python train.py --arch="transformer_decoder" --model="autoregressive pixel model" --dataset="rosettes with rotational symmetry" --train_examples=195000 --image_size=20 --horizontal_flip=true --levels_per_channel=6 --vocab_size=217 --width=256 --layers=12 --norm="layernorm" --norm_position="pre" --hidden_act="gelu" --mlp_ratio=4 --head_dim=32 --fused_qkv=false --bias="all" --qk_norm=false --parallel_block=false --inner_norm=false --positions="rope" --tie_word_embeddings=false --init="xavier_uniform" --residual_init="none" --optimizer="adamw" --learning_rate=0.00085 --beta1=0.95 --beta2=0.98 --eps=1e-08 --max_grad_norm=0.5 --ema_decay=0.999 --max_steps=6200 --batch_size=64 --epochs=2.0 --lr_schedule="constant" --warmup_steps=310 --weight_decay=0.0
Rows from block 8 of a small autoregressive pixel model, named by matrix and row number. Rows with one number belong to one neuron. Each number is 128 + 24 x the weight over its row's rms, rounded and kept within 0 to 255. All counts start at 0.
Before each neuron's rows are labels from the 100 images, of 14976, where the neuron reaches its highest value: "top examples" is what is common among them. Only what is clearly more common there than usual is listed. The data: rosettes with rotational symmetry.
# fc1: MLP up (model.blocks.8.mlp.fc1.weight, 1024x256), inputs 128-255
# fc2: MLP down (model.blocks.8.mlp.fc2.weight, 256x1024, transposed), outputs 128-255

top examples: cool
fc1.518 [129 179 166 114 174 121 113 123  72 107 120 159 127 106 112 161 120 151 134 146 137 116 139 132 139 163 114 145 111  98 128  98 104 125 107 106 134 123 130 106 136 172 165 139 136 119 155 161 139 158 129 124 155 148 126  75 156 111 182 144 100 125  95 146 146 162 152 135  91 104 144  66 136 145 122  79 141 122 162 141 130  92 199 127 162 163 130 151 131 117 142 122 113  68 172 106 102 121  93 121 143 110  95 119 140 117 137 102 105  95 141 153 136 164 130 140 149 105 108 115 113 122 131 120 144 150 120  69]
fc2.518 [122 123 133 160  95 125 135 122 155 164 163 113 136 132 143 140 127 161 103  96 149 137 163 138 120 118 164 107 107 153 126 184 122 137 123  78 129 129 120 148 138  86 115 138 118 114 135  92 125 134 101 128  90 140 107 129 133  99  92 171 129 109 121 104 156 125 150 138 110 130 124 128 160 169 111 125 110  80  93 127 143 178 103 119 165 165 137 166 148 163 155 115 155 144 110 133 113 129 129 124 124 178 133 156 143 162 152 117 101 118 136  96 135  80 149 136 108 147 176 144 136 126  61 124 124  92 107 145]

top examples: warm
fc1.105 [142 150 146 185 130  95 131 151 185 114 132 157 139 102  96 139 149 152 138 128 139 131 159 142 153 122 125 133 128 136 109 116 154 146 141 147 155 124 134 122 130 103 168 133  94 149 142 136 126 116 159 156 140 135 109 155 163  52 117  91 112  77 116 107 136 133 140 146 144  99 136 108 114 133  83 115 149  87 109 127 118 121 170 130 140  99 193 147 132 133 137  85  94  91 143 175 153 151 128 130 156 112  68 164 107 149 150 140 124  79  87 144 128 124 151 139 137 110 160 208 108 153 103 115 124 113 134 149]
fc2.105 [ 98 153 129 147  80  86 185 104 101 112 134 165 106 104 100 131 123 155 179 133 137 158 112 119 110  97 144 153 151 141 121 140 168 143 151 191 133 142 139 135 142 152 168 156 119 155  71 135 104  90 150 184 133 106 139 107 140 109 136 149 130 109  98 132 123  94 117 143 132 116 141 130 109 156 126 144 158 168 113 119  40 104 113 173  86  78 178 101 175 129 175 105 111 142 128 157 131 135  89 151 131 144 120 157 126 148  98 178 134 171  98 105 109 130 124 140 168 135 162 122 110 115 130  86 157 133 127 107]

top examples: three-fold; four-fold
fc1.533 [119 120 113 143 114 139  70 162 104 115 160 124  99 114 157 117 129  83 152 125 143 158  97  97 115 126  81 110 119 122 132 134  96 132 129 127 145 112 126 153 180 160 143 151 110 112  93  90 114 111  99 138 123 153 137 144 113 115 123 103 126 127 166 161 133 140 120 137  97 128 132 121 104 117 113 100  84 107 166 122 110 174 109 106 134 127 110 153 110 111 107 171 134 131  99 124 116  99 149 117 140 148 107 136 107 136 140  93 122 120 140 148 103 110 111 137 145 144  90 145 134 104 142 139 107 158 116 131]
fc2.533 [118 131 103 195  73 116 122 104 116 178 104  78  78 159 131 105 128 154 131 130 112 130  99 113 139 123 153 122 126 135 109 101 133 133 182 110 114 122 140 113 164 143 172 131 136 131 120  96 102 145 144 155 111 112 144 106  96 179 105 141 123 131 133 136 106 163 117 140 114  86 139  95 165 120  98 151 120 134 127 138 122 136  97 139 100  88 137  91 116 122 116 149 149  84  51 124 103 170 130  96 116 140 173  86 109 129 159 138  91 121  80 180 154 138 137 142 160 100 137  89 150 121 130 149 133 110 154 118]

top examples: three-fold
fc1.258 [158 120  97 167 115 144 143 131 119 146 139 110 107 151 123 124 139 104 160  87 136 141 111 134  98 165 114 165  93 138 110 115 120 130 147 125 164 116  82 115 171  96 111 119  89 172 143 120 111 166 149 145 141 157 118 159 128 144 163 145 126 145 133 115  73 147 139 107 117 113 146  93 138 146 102 108  96 121 144 120 107 117 153 100 166 152 111 160 122 165 119 136 142  82 104 175 114 117 114 137 115 166 142 116 158  87 150 129 146 105 125 145 151 108  65 114 131 154  79 144 107 157 138 138 113 156 154 118]
fc2.258 [163 124 148 108 116  92 127 150  96  85 108 145 154 137 104 102 115 153  78 140 118 144 104 107 121 101 120 109 141 102 106 162 114 136  96 145 120 150 163 144 120 105 150 129 146 149 135 122  57 171 152 134 100 144 170 157 128 150  90 126 111 143 161 140 124 146 119 109 148 140 111 131 109 130 141 127 143 141 127 154 120 126 145 142 105 150 121  94 159  95 134 175 112 162 145 143  99 120 164 119 131 130 144 126 106 103 169 133 103 160 105 128  85 147 158 101 152 110  93 147 192 128 124 121 156 150 131 134]

top examples: three-fold; pastel
fc1.350 [145 149 136 150 120 138  85 155 143 131 102 177  85 122 133 125 136  87 174 131 149 139 114 101 116 151 118 129  87 137 153 100 128  95 133 143 139 136 149 103 183 120 136 123 106 114 154  80 135 138 134  95 131 113 154 137 142 119 124 157 140 104  98 152 185 107 150  79  91 145 112 153 145 111 144 146 119  84 142 160 103 128 146 115 154 115 138  96 101 114 160 125 127 164 111 154 133 160 107 155 137 135 103 127 116 134 120 111 151 124 112 150 147 104 114 116 116  86 117 115 133 124 148 121 118 141 104 120]
fc2.350 [ 81 139 118 126 161 153  81 120 159 152 127 107 146 146 114 126 153 151 103 129 134 150 154 193 119  99 157 134 181 134  93 136 123  87 147 160 138 187  94 177 123 148 120 128 118 114 153 138  91 100 102 161 128 135 111 132 130 131 127 118 119 132 167 111 135 160 149 137 143 113 153 106 151 139  87 100 125 152 135 106 112 153  92 114 109 164 122 135 117 118 149 106 127  57 147 120 149 139 134 122 136 125 129 113 128 109 121 156 149 165 152 119  93 186 132 139 144 116 132 129 112 106  99 120 103 132 130 111]

top examples: three-fold; pastel
fc1.605 [137 117 167 122 148 133  92 154 158 148 145 160  62 118 153 186 113 101 168 127 185 107 139 141 131 142 137 134  72 143 150  96 130  80 109 144 140 150 118 146 148 111 135 168 141 113 104 120 120 130 153 121 130 127 149 114  88 116 154 136 134 115 115 146 172 140 154 113 128 134 148 127 121 129 104 110 133  94 139 121 156 159 124  81 163 149 109 107 124 162 132 120 105 151 129 102 137 124 115 135 116 120 112 133  98 102 141 127  78 135 171 155 121 127 129 108 132  99 159 105 110 101 139 114 108 159 131 110]
fc2.605 [ 74 118 112  81 121 109 139 120 123 122 132 160 161 166 148 113 102 157 108 133 135 119 103 109 165 124 136 143 182 105 143 167  91 108 166 156 182 102 132 114  99 142 107 158 121 172  90 109 142 108 133 168 101 110 144 119 136 141 112 137 105 143 110 142 159  88 117 114 145 124 138  91 151 132 181 133 144 110 131 133  92 117  80 135 109 135 130 132 143 126 131 123  99 106 105 122 117 171 170  87 134 138 138 148 122 128 128 157 156 152 100 124  78 155 154 108  96 108 118  95 108 118 145 110 124  99 126 103]

top examples: dark; grey
fc1.100 [131 162  69 133 115  96  92 110 121 114 145 136  75 182 114 154 106 108 139 132 126  79 114 104 110 119 146  91 170 102 131 119  98 116 140 119 155  93 121 171 131 112 129 125 130 127 123 125 164 123 125 109 114 156 117 130 119 132 144 131 118 122 120 157 137 117 152 109 101 164  78 150 152  98 134  93  76 161 103 154 119 129 171 117 141 127 112 107 130 153 169 124 124 124 128  92 154 148 141 158 164 121 159 129 137 115 114 121 118 171 138 102 136 114  99 118 124 121  91 134 180 145 180 122 152  79 184 104]
fc2.100 [ 72 140  89  98  81 139 174 167 142 146 107 143  89 124 165 135 154 121 100 129 159 107 139  96 125  93 151 153 150 122 122 140 104 153 151 125 103 144 139 109 126 127 131 103 100 122 162 101  87 117 120 166 150 127 107 134 176 151 104 160 153 106 108 103  84 175 117  95 126 145 115 132 119 163 109 107 109 156 115 157 129 175 132 120 138 100 105 112 132 125  99 153 152 178 112 115 128 128 177 155 129 157 147  86 133 128 110 103  69 102 146 114 104 114 151 124 123 156 127 124 151 118 139  60 120 124 130 118]

top examples: dark
fc1.198 [127 105 153 107 145 101 108 183  74 101 174 150 132 129 120 106 141 122 113 142 182 112 156  95 167 112 145 157 102 104 122 124 148 135 129  90 179 157 175 140 151 109 151 147 140 139 151 111 132 119 161 168  83 141 127 105 112 160 136 166 118 125 119 125 148 131 105  98 113 143 170 106 138 160  99 169 131 156 133 162  75 159 106  99 122 117 145 105 125 146 162 124 112 155 137 147 152 126 109 135 154 133 114  83 124  84 115  94 143 138 125 112 148 108 120 100 128 107 192  87 157 126 100  90 124 167 156 125]
fc2.198 [ 91 122 136 123 119 118 121 157 141  94 110 134 147 132 109 103 148 124 108 121 103 116 147 113 149 136 144 117  85 118 119 110 124 112 124 106  94 128 125 101 103 137 165 134 124 110 101 131  93 165  74 108 142 130 124 126 172 179 156 125 145 154 119 155  94 148 141 138 137 127 138 118 101 109 147 106 149 154 167 146 148 139 150 107 120  99 105 143 135 140 121 141  86 157 136 121 143  76 142 106 124 123 115 172  86 139 180 153 176 102 119 151 150 131 140 141 111 169  85  86 193 134  88 146  95 106  88 135]

top examples: cool
fc1.597 [ 97 125 182 123 122 143 137 143 143  69 113 126 111 170  69 119 123 169 117 109  98 109 156 134  88 138 125 158  87 132 170  76 144 110 125 103 127 131 137  74 130 124 146 104 125  88 121 119 147 135 135 129 125 122 137 142  90 100 112 135 146 151 125 101 170 166 101 167  97  96 147 116  90 139 115 115 146 108 131 120 103 128  98 112 126 114 154 143 127 145 132 144 141 111 126 104 115 144  96 143 153 140 116 133 148 119 138 124 127  92 127 148 116 149 121 147 144 162 115 158 133 103 132 159 172 116 101 139]
fc2.597 [180 146 165 177 133 121 110 140 133 119 163 145 176  79 114 124 120 152 128 131 119 126 108 151 149 168 144 114 161 169 133 108 144 111 161 136 113 162 113 124 146 136 142 108 142 132 135  99 135 146 111 108 155 179 137 150 136 144 147 133 124 126 131 118 122 114 135 139 150 143  94 185 102 147 155  99 124 112 141 111  96 120 120 125 102  88 100  96 179 150 108 105 102 177  95 106 109 100  88 150 108  97 166 127  88 180 166 143 145 135 141 183 122 165 124 103 135 127 116 134  89 122 130  89 122 122 143 154]

top examples: dark; four-fold
fc1.624 [111 128 126 102 119 114  89 160 122 121 139 139  96 158 132 110 149 133 140 112 129 105 108 121 148 102 115 105 133 147  99 124 109 137 133 123 180 147 106 109 117 123 151 174 104  82 145 120 162 157 124 139 126 128 141 110 133 118 170  97 125 151 117 128 151 164 121 104 129 107 136 105 101 178 113 138 129 125 156 109  99  56 138 145 137 110  96 159  90 150 102 167 138 104 101 101 118 108 157 110 170  90 127 136 131 197 136 127 107  79 157 130 141 154 128 124 108 180 129 101 163 157 174  94 152 128 167 121]
fc2.624 [122  70 115 164  67  91 112 122 156 117 140 128 100  96  91 147 138 167  90 116 108 136 126  91 155  97 162 144 109 121 111 149 117  85 100 135 127 164 146 162 100 158 132 112  91 132 180 131 138 121 141 117 141 130 109 118 164 132 111 128 160 125 118 145 109 162 132 159 151 145 147 156 143 128 113 149  75 131 113 115 108 199 118 106 130 129 149  71 163 110 131 102  97 171 172 123  79  60 150 118 102 119 108 144 121 135 118 133 102 124 152 144 139 142 129 120 112 163 128 114  95 130 101 122 119 122 120 149]

top examples: vivid; warm
fc1.254 [113 171 107 144 145 132  94 117 107 159 131 131  85 169  83 153 109  91 161 173 136 109 129 158 186 171 136 117 131 105 145 117 164 154 128  97 140 104 115 141 119 130 115 113 150 110 121 128 121 158 118  84 167 103 156 153 112 115 168 153 124 124 102 127 159 151 106  91 115 101 131  92 143 117 109  76 155 135 161 167 129 127 172 129 150 151 135 123  85 117 148 110 135 124 138 120 157 141 124 135 166 123 154 164  99 138 109 122 123 100 107 136 131 114  96 147 108 145 149 138 172 140 130 133 139 124  94 168]
fc2.254 [140 114 103 138  81 123 103 133 106 121 128 103 121 127 119 147 120 151  75 154 145 119 121 111 137 145 140 109  95 127 128  95 113 123 118 150 124 134 115 150 183 156 138  86 138 111 122 111 132 140  83 162 105 112 119 123  78 157 127 148 102 170 155  78 133  90 136 148 110 163 162 108 160 170 148 111 128 120 125 147  71 119  97  74 106 117 125 139 131 147 165 118 113 129 123 134 106 127 132  95 105 137 149 161 119 106 141 147 104 157 117 110 153 119  77 130 168 144 123  93 152 155 119 125 139 132 127 129]

top examples: three-fold
fc1.252 [191 143 107 109 168 113 102 125 143  72 135 116 128  99  94  95 129 109 107 112  95 103 140 158 112 162 153 107 112 148 146 125 146 130 140 111 149 133 172 107 185 141 146 132 155 118 138 126 116 131 163 148 113 103 124 152 129 110 133 146 115 125 141 140 154 155 135 150  96 121 156 117 135 162 131 121 103 123 146 115 122 145 141 116 157  89 111 149 121 105 129 165 111 114 186 152 118 106 101 120 118 153 129 157 141 141  92 102  95 110 110 148 118 112 112 112 194 119 128  74 162 157 173 114  84 127  89 123]
fc2.252 [104 155 133 189 127 120 127 122 103 153 118 159 141  83 160 160 133 150  93 122 125 105 127 155 107 168  96 115 142 141 140 125 134 164 146 115 128 132  91 134 149 130 142 127 138 134 154 159 114 108 116 133 134 139 122 171 106 128  75 103 158 175 156 125 173 135 160  90 135 140 155 137 122 139 168  98 113  42 139 141 114 129  96 105 119 127 131  74 132 141 129  79 135 175 118 108 146 140 136 125 170  77 116 125 151 126 184 151 169 105  99 170 161  88 135 102  69 111  91 158  96 137 143 119 127 127 137 130]

top examples: cool
fc1.586 [120 137 125 161 164 151 131 101 111 125 114 105 124 143  79 118 130 109 140 134 198 107 138 148 123 152 111 135 100 136 118 118 149 104 127 141 110 125 162 111 181 122 194 135 147 168 153  89 130 159 127 154 112 108 153 102 139  93 179  96 145 117 129 141 163 108 136  99 155  90 156 107 113 113 170 127 118  98 111 120 130 162 130 106  93 148 140 110  79 138 157  99 172 135 145 158 153 187 107 110 172 156 116 150 152 143 143 140 138 136 120 135 103 113  99 121 159 119 125 151  94 142 124 117 159 140 131 106]
fc2.586 [ 96  89 108 162 121  96 150 150 134 197 111  87 171 135 158 126 181 140  77 120 130 133 138 118 166  78  98  95 134 168 122 124 122 144 142 124 116 161 141  92 108  99 136 103 161  96 169 124 164 134 116 118 114 139 158 100  89 126 120  95 105 110 161  95 145 162 132 129 117 116 148 102 176  82  77 121 118 161 174 135 123 161 127  95 128 121 161 153 169 124 144 139 116 132  96 111 141 131 172 126 125 140  97 123 118 147 139 119 103  78 152 150 168 133 147 138 158 118 142 141 109 126  72 116 144 110 145 166]

top examples: warm; vivid
fc1.201 [149 134 128 108 109 132 146 112 143  99 132 121 103 123  77 128 142 107 103 148 125 130 120 110 134 113  94 105 128 103 142 118 137 134 147 114 119  93 108 112 123 116 149  91 122 114 145 145 119 168 104  69 131 122 137 131 147 102 134 115 147 116 147 150 125 156 139 165 137 130 110  86  97 119  88  80 154 113 119 137 146 142 110 163 164 113 131 110 161 112 131 157 130 134 127 151 130  90 100 170 178  96  94 163 122  88 153 126 168 144  96 170 125 132 152 116 130 136 190 131  94 123 165 114 123 145 110 110]
fc2.201 [106 137 117 110 133 147 113 169 155 115 124 107 173  96 159 147 136 131 147 112 104  93 101 125 114 125 159  77 136 127  91 150 112  98 129 100 117 152 167 125 112 118 113 119 140 110 127 117 128 125  88 116 148 138 107 134 126 187 161 171  70 159 127  70  94 112 135 130 134 114 149 115 167 107 108 156  79 141 137 128 157 174 157  97 136 162 144 135 110  87 126 142 101 161 202 109 159 143 142  95  92 160 134 122 109 138 114 115 154 122 139 101 142 109 106 139 135 180 128 146 153 131  97 132 133 118 101 126]

top examples: off centre; cool
fc1.262 [144 100 109 172 119 117  64 175 136 105 149 165 141 149 149 132 131 148 133 133 123 130 116 140 124 136 101  88 170 110 120 104 100 116 146 147 170 122 119 115 142 158 135 105 109 134 133 106 103 151 107 100  73 125 123 139 118 156 108 127 136  99 184 107 167 107 154 139 149 142 154 126 122 126 145 145 129  74 130 135 146 172  99  56 103 128  69 139 134 134 144 116  92 124 123 170 138 150 123 138  99 140 119 132 157 141 151 137 160 143 105 115 103 147 115 114 148 116 139 146 168 140 131 106 132 153 126 162]
fc2.262 [ 88 112 125 179 125 101 111 111 179 126 146 177 132  97 145 124 117 122 116 118  44 116 130 144 137 145 180 123 124 150 139 164 174  90 120 157 119 160 116 135 150 129 118 130 109 113 167 104 120 154 116 138 140 142 184 145 168 134 158 151 146 152 155 125  93 149 123 149 119 148 118 144  96 133 137  97 111 105 161 165 155 184 150 170 127 103 127 106 130 104 120 157 151 129 156  98  64 113  67  98  93 111 162 121 106 113 117 166 115 113 142 108 123 116  80 158 127 127 122 121 123 136 136 115 104 147  76 123]

top examples: three-fold; palette: cool
fc1.726 [141 123 129 159 104 127  96 117 124 125  87  92 119 132 129  85 120  84 133  96 154 112 156 107 103 151 121  87  80 143 142 117  97 142 122 134 132 122 140 130 114 135 152 120 144 130  86 128 101 178 158 186 121 118  96 125 140 127 133 122 131 126 110 145 144 141 167 112 133 111 126 110  96 106 129 134 109 117 147 115 164 132 131 132 133 104 166  92  50 110  90 146  96  98 154 127 132 144 119 151 137 142 134 142 143 131 159 136 120 139 102 183 116 120  88 112 127 131 113 103 150 138 188 116 126 138 148 114]
fc2.726 [141 124 118 125 124 104 141 159 114 155 125 167 112 123 115 133  86 119 156 115 173 112  80 141 104 132 109 167 135  91 106 130 133 183 146  72 127 129 134 122 187 120 171 132 121 101 102 117 107 120 153 172 123 119 145 139  78 151 130 111 138 122 114 125  86 118 105  97 118 154 138  96 163 144 136 111 113 137 113 156 127 154 103 118 112  80 113 112 132 104 102 172 128 153 124 125 125 100 151 143 155 134  84 122  85 118 146 168 155 166 112 149  87 136 148 121 138 111 150 125 125 116 137 118 128 126  81 112]

top examples: three-fold
fc1.700 [145 107 144 160 107 109  93 176 174 143 143 171  90 109 131 115  82 137  98 132  98 140 156  95 148 102 116 125 131 105 145 147 139  78 174 144 116 129 143 162 127 146 141 120  91 154 121  84  98 157 120  99  86 133 156 165 116  96 103 117 165 135 185 146 170 124 168 126 101 114 110 136 109 135 119 170 140 103 151 136  98 146 101  95 101 128 133 130 151 131 124 102 119  95 118 147 148 157 134 146  98 122 134 109  97 154 128 113 139 125 115 133 108 157 135 129 131 139 126 124 144 162 138 107 147 148  79 112]
fc2.700 [ 95 126 102 167 153 102 111 139 155 145 101 159 140 161 154  91 119 142 111 167 108 154 143 153 120 101 136 120 132 146 155 136 142 132 133 105  82 115  76 152 136 134 115  79 130 130 105 129 134 114 143 124 148 161 157 103 145 111 104 160 126 185 118 158 121 114 108 176 122 115  94 112 126  96 121 169 139  84 146 155 111 137 137 141 128 109 120 142 154 151 110 105 127 108 139 147  93  78 120 143 160 182 197  98 120  95 122 168 126 132  89 115 121 132  98 144 127 145 131  93 148 134 119 107  76 113  88 141]

top examples: pastel
fc1.79 [112 147 108 172 134  99 150 102 130 151 128 119 155 137 102 104 112 128  89  57 132 168 126 156  77 152 120 116  93 122 155 104 115  84 108 144 131 133 136 157 162  83 142 131  85 155 127 142 104 110 115 105 138 160 108 112 123 107 130 142 153 130 157  95 126 111 157 130 102 105 130 126 115 132 141 122 157 150 110  98 101  96 166 141 110 126 131 134 148 130 110 125 127 149 111 139 114  98 118 160  87 132  84 127 135  95 162 108 158 116 136 138 151 147 106 148 155 139 124 163 105 126 151 148 117 148 134 124]
fc2.79 [152 148 112 127  93 133 139  99  84 127 135 144 136 178 146 123 136 131 142 126 126 158 146 127 159 165 141 118 110 123 109 120 146 131 114 131 123 109 112 168 113 109 135 173 163  99 177 130 204 131 154 137 162 145 119  89 150 157 140 118  81 135  98 139 123 133 101  82 105 140 151 124 132 110  84 149 141 127 154 103 109 127 129 130 133 109 118 131  92 107 145 138 136 161 133 118 140 120 101 129 141 188 118 106 128 143 102 127 115  86 153 141 114 152 129 113 136 101 115 107 105  99 109 134 174  90 138 116]

top examples: dark
fc1.334 [188 166 126 160 115 152 147 152 122  92 144 147 116 113 132 148  88 137 172 167 120 140 129 124 111 127 113 107 117 127 107 106 141 165 143 131 161  83 107 103 169 144 115 142 119 144 124 106 169 161 180 179 108 132 108 131 109  96 147 145 134 137 125 117 148 165 117 107 120 128 126  77 131 130 131 148 146 154 151 112  82 146 143 133 100  93 151 116  90 145 104 151 103 136 122 148 126  75 104 180 118 118 139 119 170 122  85 143 116 104 116  78 129 131 129 158 115 138 142 167  94 119 183 108 130 102 107 125]
fc2.334 [124 103 138 101 105 125 126 102 146 111 109 151 122  75 148  98 209 135 120 134 108 179 156 144 133 100 142 146 111 144 114 146 136 134 115 112 122 139 111 144 156 168 140 159 121 137 156 138 109 127 117 132 112 155 159 124 104 160 114 104 119 144 138  80 131 131  69 134 125 132 152  93 153 165  81 135 146 113 106 136 149 110 105 149 128  80  90 164 135 143 123 172 119 131  96 164 123  82 144 122 113 122 135 138  88 104 136 105 154 164 120 145  99 157 122 134 110 165 144 108 139 150 113  91 147 101 121 125]

top examples: off centre; dark
fc1.656 [143 128 139 128 149 109 110 197 117  98 161 149 141 191 147 118  93 116 109 136 160  99 149  89 143 171 101 148 124 112 142 109 105 137 107  90 155 155 150 122 134 122 142 116 133 130  95 103 106 166  89 153  97 110 159 126 123 151 118 188 129 125 145 140 161 123 147  96 139 131 148 139 107 117  97 186 141 134 131 137 124 155 125 127 145 127 115 142 112 162 114 181 125 135 129 124 141 145 113 173 108 142 143 141 101 144 116  82 115 155 119 142 162 123 107 137 140 147 115  90 164 136 149  95 117 119 134 131]
fc2.656 [ 88 135 130 111 100 165 138 109 147 125 137 137 126 140 116 136 123  97 144 133 101 140 133 145 141 140 106  92 113  96 153 115 159 159  79 166  78 119 122 102  87 167  98 130 109  90  98 119 118 136 113 121 158 116 126 144 160 112 162 127 119 136 146 151  68 159 172 155 120 142 104 144 115 106 124 124 142 141 120 138  98 135 127 132 129 123 136 161 125 153 118 100  97 156 134 144 136  51 146 134  90 155  91 156 131 124 168 154 118  94 108 119 133 110 147 144  80 161 106 131 163 141 104 142 100 146 125 111]

top examples: vivid; pastel
fc1.492 [169 159  98 128  99 128 166 104 158  72 145 114 102 205 168 115  79 175 161 144 118  85  95 140 121 157 119 149 117 126 104 143 112 196 162 150 137 112 127  84 100 143 169 126 127 112 144 116 141 174 116 167 142 147  91 103 113 148 121 132 128 104 104  97 112 105 119 105 162 107 127 110 123 106 118  96 126 144 132 129 111 172 142 114 143 144 146 146 145 131 104 143 105 181 138 149 132  95 113 133 101 168 135 138 145 138  97 129  85 127  93 112 114 119  87 158 135 117 137 119 165 136 128 119 138 103 138 130]
fc2.492 [100 130 120 117 166 103 106 122 132 138 155 145 158 117 105  88 122 121 124 146 158 133 191 124 108  82 119  97 159 111 119 134 108  87  95 137 177 181 119 128 141 134 170 144 164 106 140 139 127  89 140 125 113 122 124 127  85 131 121 122 107 116 153 115 118 106 128 123 104  91 135 122 108  96 116 114 165 124 127 148 114 184 135 108  71 154 106 100 145 100 153 133 121 184 105 129 158 175 165 109 145 139  61  73 101  89 101 120 123 156 152 116  95 115 181 126 130 145 133 155 111 127 126 134  78  99 129 137]

top examples: pastel; off centre
fc1.111 [136 195 115 133 114 140  97 141 142 117 113  78 104 127 126 133  69 136 162 115 118 104 171 110 136 140 109  98 111 125 133 117 133 112 147 124 131 102 126 116 138 133 134 168 105  93 115 132 119 145 100 145 107 149 131 122 129 130 167 119 157 108 138 145 136 111 117 148 121 148 114 190 120 132 108 144  97 147 136 118 115 106 173 141 147 130 112 142 101 132  81 116 142 134  78 132 114 116 103 124 105 110 125 109 106 148 100  85  88  94 102 141 104 106 126 105  95 129 112 108 156 146 149 157 193  76 197 137]
fc2.111 [131 141  87 101  83 131 117 128 149  92 151  82 138 131 131 132 144 129 141 129 138 133 172 141 108  90 174 127 150  96  64  99 134 159  99 150 121 114  96  96 135 107 109 142 137 110 123 133 129 128 144 121 155 131 153 111 120 108 165 142  93 141 104 140  90  89 114 100 188 131 113 154 120 133  84 116 125 110 115 130 110 190 158 163 161 138 120  89 113 128 128 147 104 107 118 133 110 157 117  96 133 130 116  82 110 106  99 124 171 141 137 108 106 146 145 144 161 149 106 149 103 127 120 112 133 104 117 104]

top examples: grey; three-fold
fc1.599 [137 149 125 175 119 109  95 111  86 137 122 132  97 143 135 131 150 147 166 135 108 133 150 105 185 139 153  99 139 116 144 134 106  95 144 134 174 105 138 130 137 155 108 101 117 101 107 140 116 112 174 159 151  83 114 128  96 149 145 116 105 150 106 172 125 142 152 163 156 125 147 109 136 107 112 150 131 127  97 100 103 120 131  93 151 135 155 102 128 161 103 147 166 125 112 130 130 151 150 139 110 154 121 104 127 131 134 114  82 100 137 163 121 128 110 117 102 108 131 163 151 131 172 127 119  65 114  80]
fc2.599 [119 122 138 123 111 150 188 110 136 165 135 146  99 157 157 133 110  88 125 122 137 127  83 146 143 106 132 144 144 103 121  92 117  96 122 131 113 135 148 128  89 115 154 141 144 118 147 108  43 121 147  80 167 123  88  93 101  94 120 174 179 172 125  81 109 141 112 140 128 110 114  92 101 121 120 147 132 109 132 129 138 158 120 130 152 112 111 186 100  91 166 106 130 148 174 151 130 122 158  82 141 130  93 148 174 114 114 103 116 122 152 151 104 122 110 148 170  92 127 132  89 118 101 129 165 133 141 185]

top examples: dark
fc1.689 [176 127 137 136 109 116 138 145  82 178 120  60 146 145 108 177 115  96  95 139 152 132 110 142 145 138 146 132 120 110 113 118 130 146 100 132 185 112 160  98 159 135  96 140 168 142 144  93 109 120 151 128  99 122 157  74 104 127 102  97 161 154 158 154 123 123 154  93 153 129 101 123 123 156 120 139  63 128 139 139 147 148 115  99 158 128 117  98  85 166 167 124 107  98  96 156 129 134 100 130 138 137 160 137 124 130 118  91  99 151 113 121 131 168 151 110 118 131 101  70 110 118 170 101 137 152 128 166]
fc2.689 [101 135 170 108  80 114 105 117 129 147 113 179 106 138 147 135 109 120  92 145 124  85 123 130 120 116 109  91  88 141 173  79 137 125 101  71 123 158 101 115  70 147 122 156  91 103 147 143 151 118 120 102 126 160 159 147 116 124 138 106 143 123 134 128 133 150 106 118 119 141 150  85 160 100  62 141 114 114 166 120 177 117 114 119 104 122 152 100 154 135 161 142 132 158 175  99 117  92 123  95 141 126 128 108 125 124 122 130 115 150 109 144 138  78 143 174  99 116  88 132 165 112 108 131 120 150 121 101]

top examples: vivid; dark
fc1.18 [ 83 120 104 127 110 171 170 123  97  92 159  95 115 163 118 132 107 111 137 139 143 151 149 105  97 132 143  91 107 128 133 116 102 138 134 162 111 137 125 158 130 119 151 115 126 163 140 103 170  94 187 113 122  93 144 108 127  72 119 169 102 144 124 123 159 107  98 149 137 121 127 121 144 145  86 134 124 121  85 129 152 170 139 164 119 140 110 133 157 158 103 132 147 116 111 113 167 146  93 130 147 196 123 104 113 124 124 120 133 138 114 107  91 119 130 106  77 182 146 158 100 159 135 105 145 104 120  91]
fc2.18 [104  83 139 133 128 106 154 148  99 153 146 135 132 100  70 162 119 115 119 143 162 150 146 101 113  73 146 114 113 124 119 123 165 124 108  88 140 134 123 114 121 102 172 121 132  97  81 117 143 136 151  71 148 140 102 123  84 125 132  94  88  73  81 116 132 170 111 145 139 139 108 131  76 101  74 117 154 161 163 156 107 133 137 110 109 138 146 102 110 147 152 101 116 108 105 137 121 134 156 100 146  89 114 112 124 127 129 125  98 147 132 119 124 122 130 132 134 152 163 187 117 132 130 139 123 131  98 118]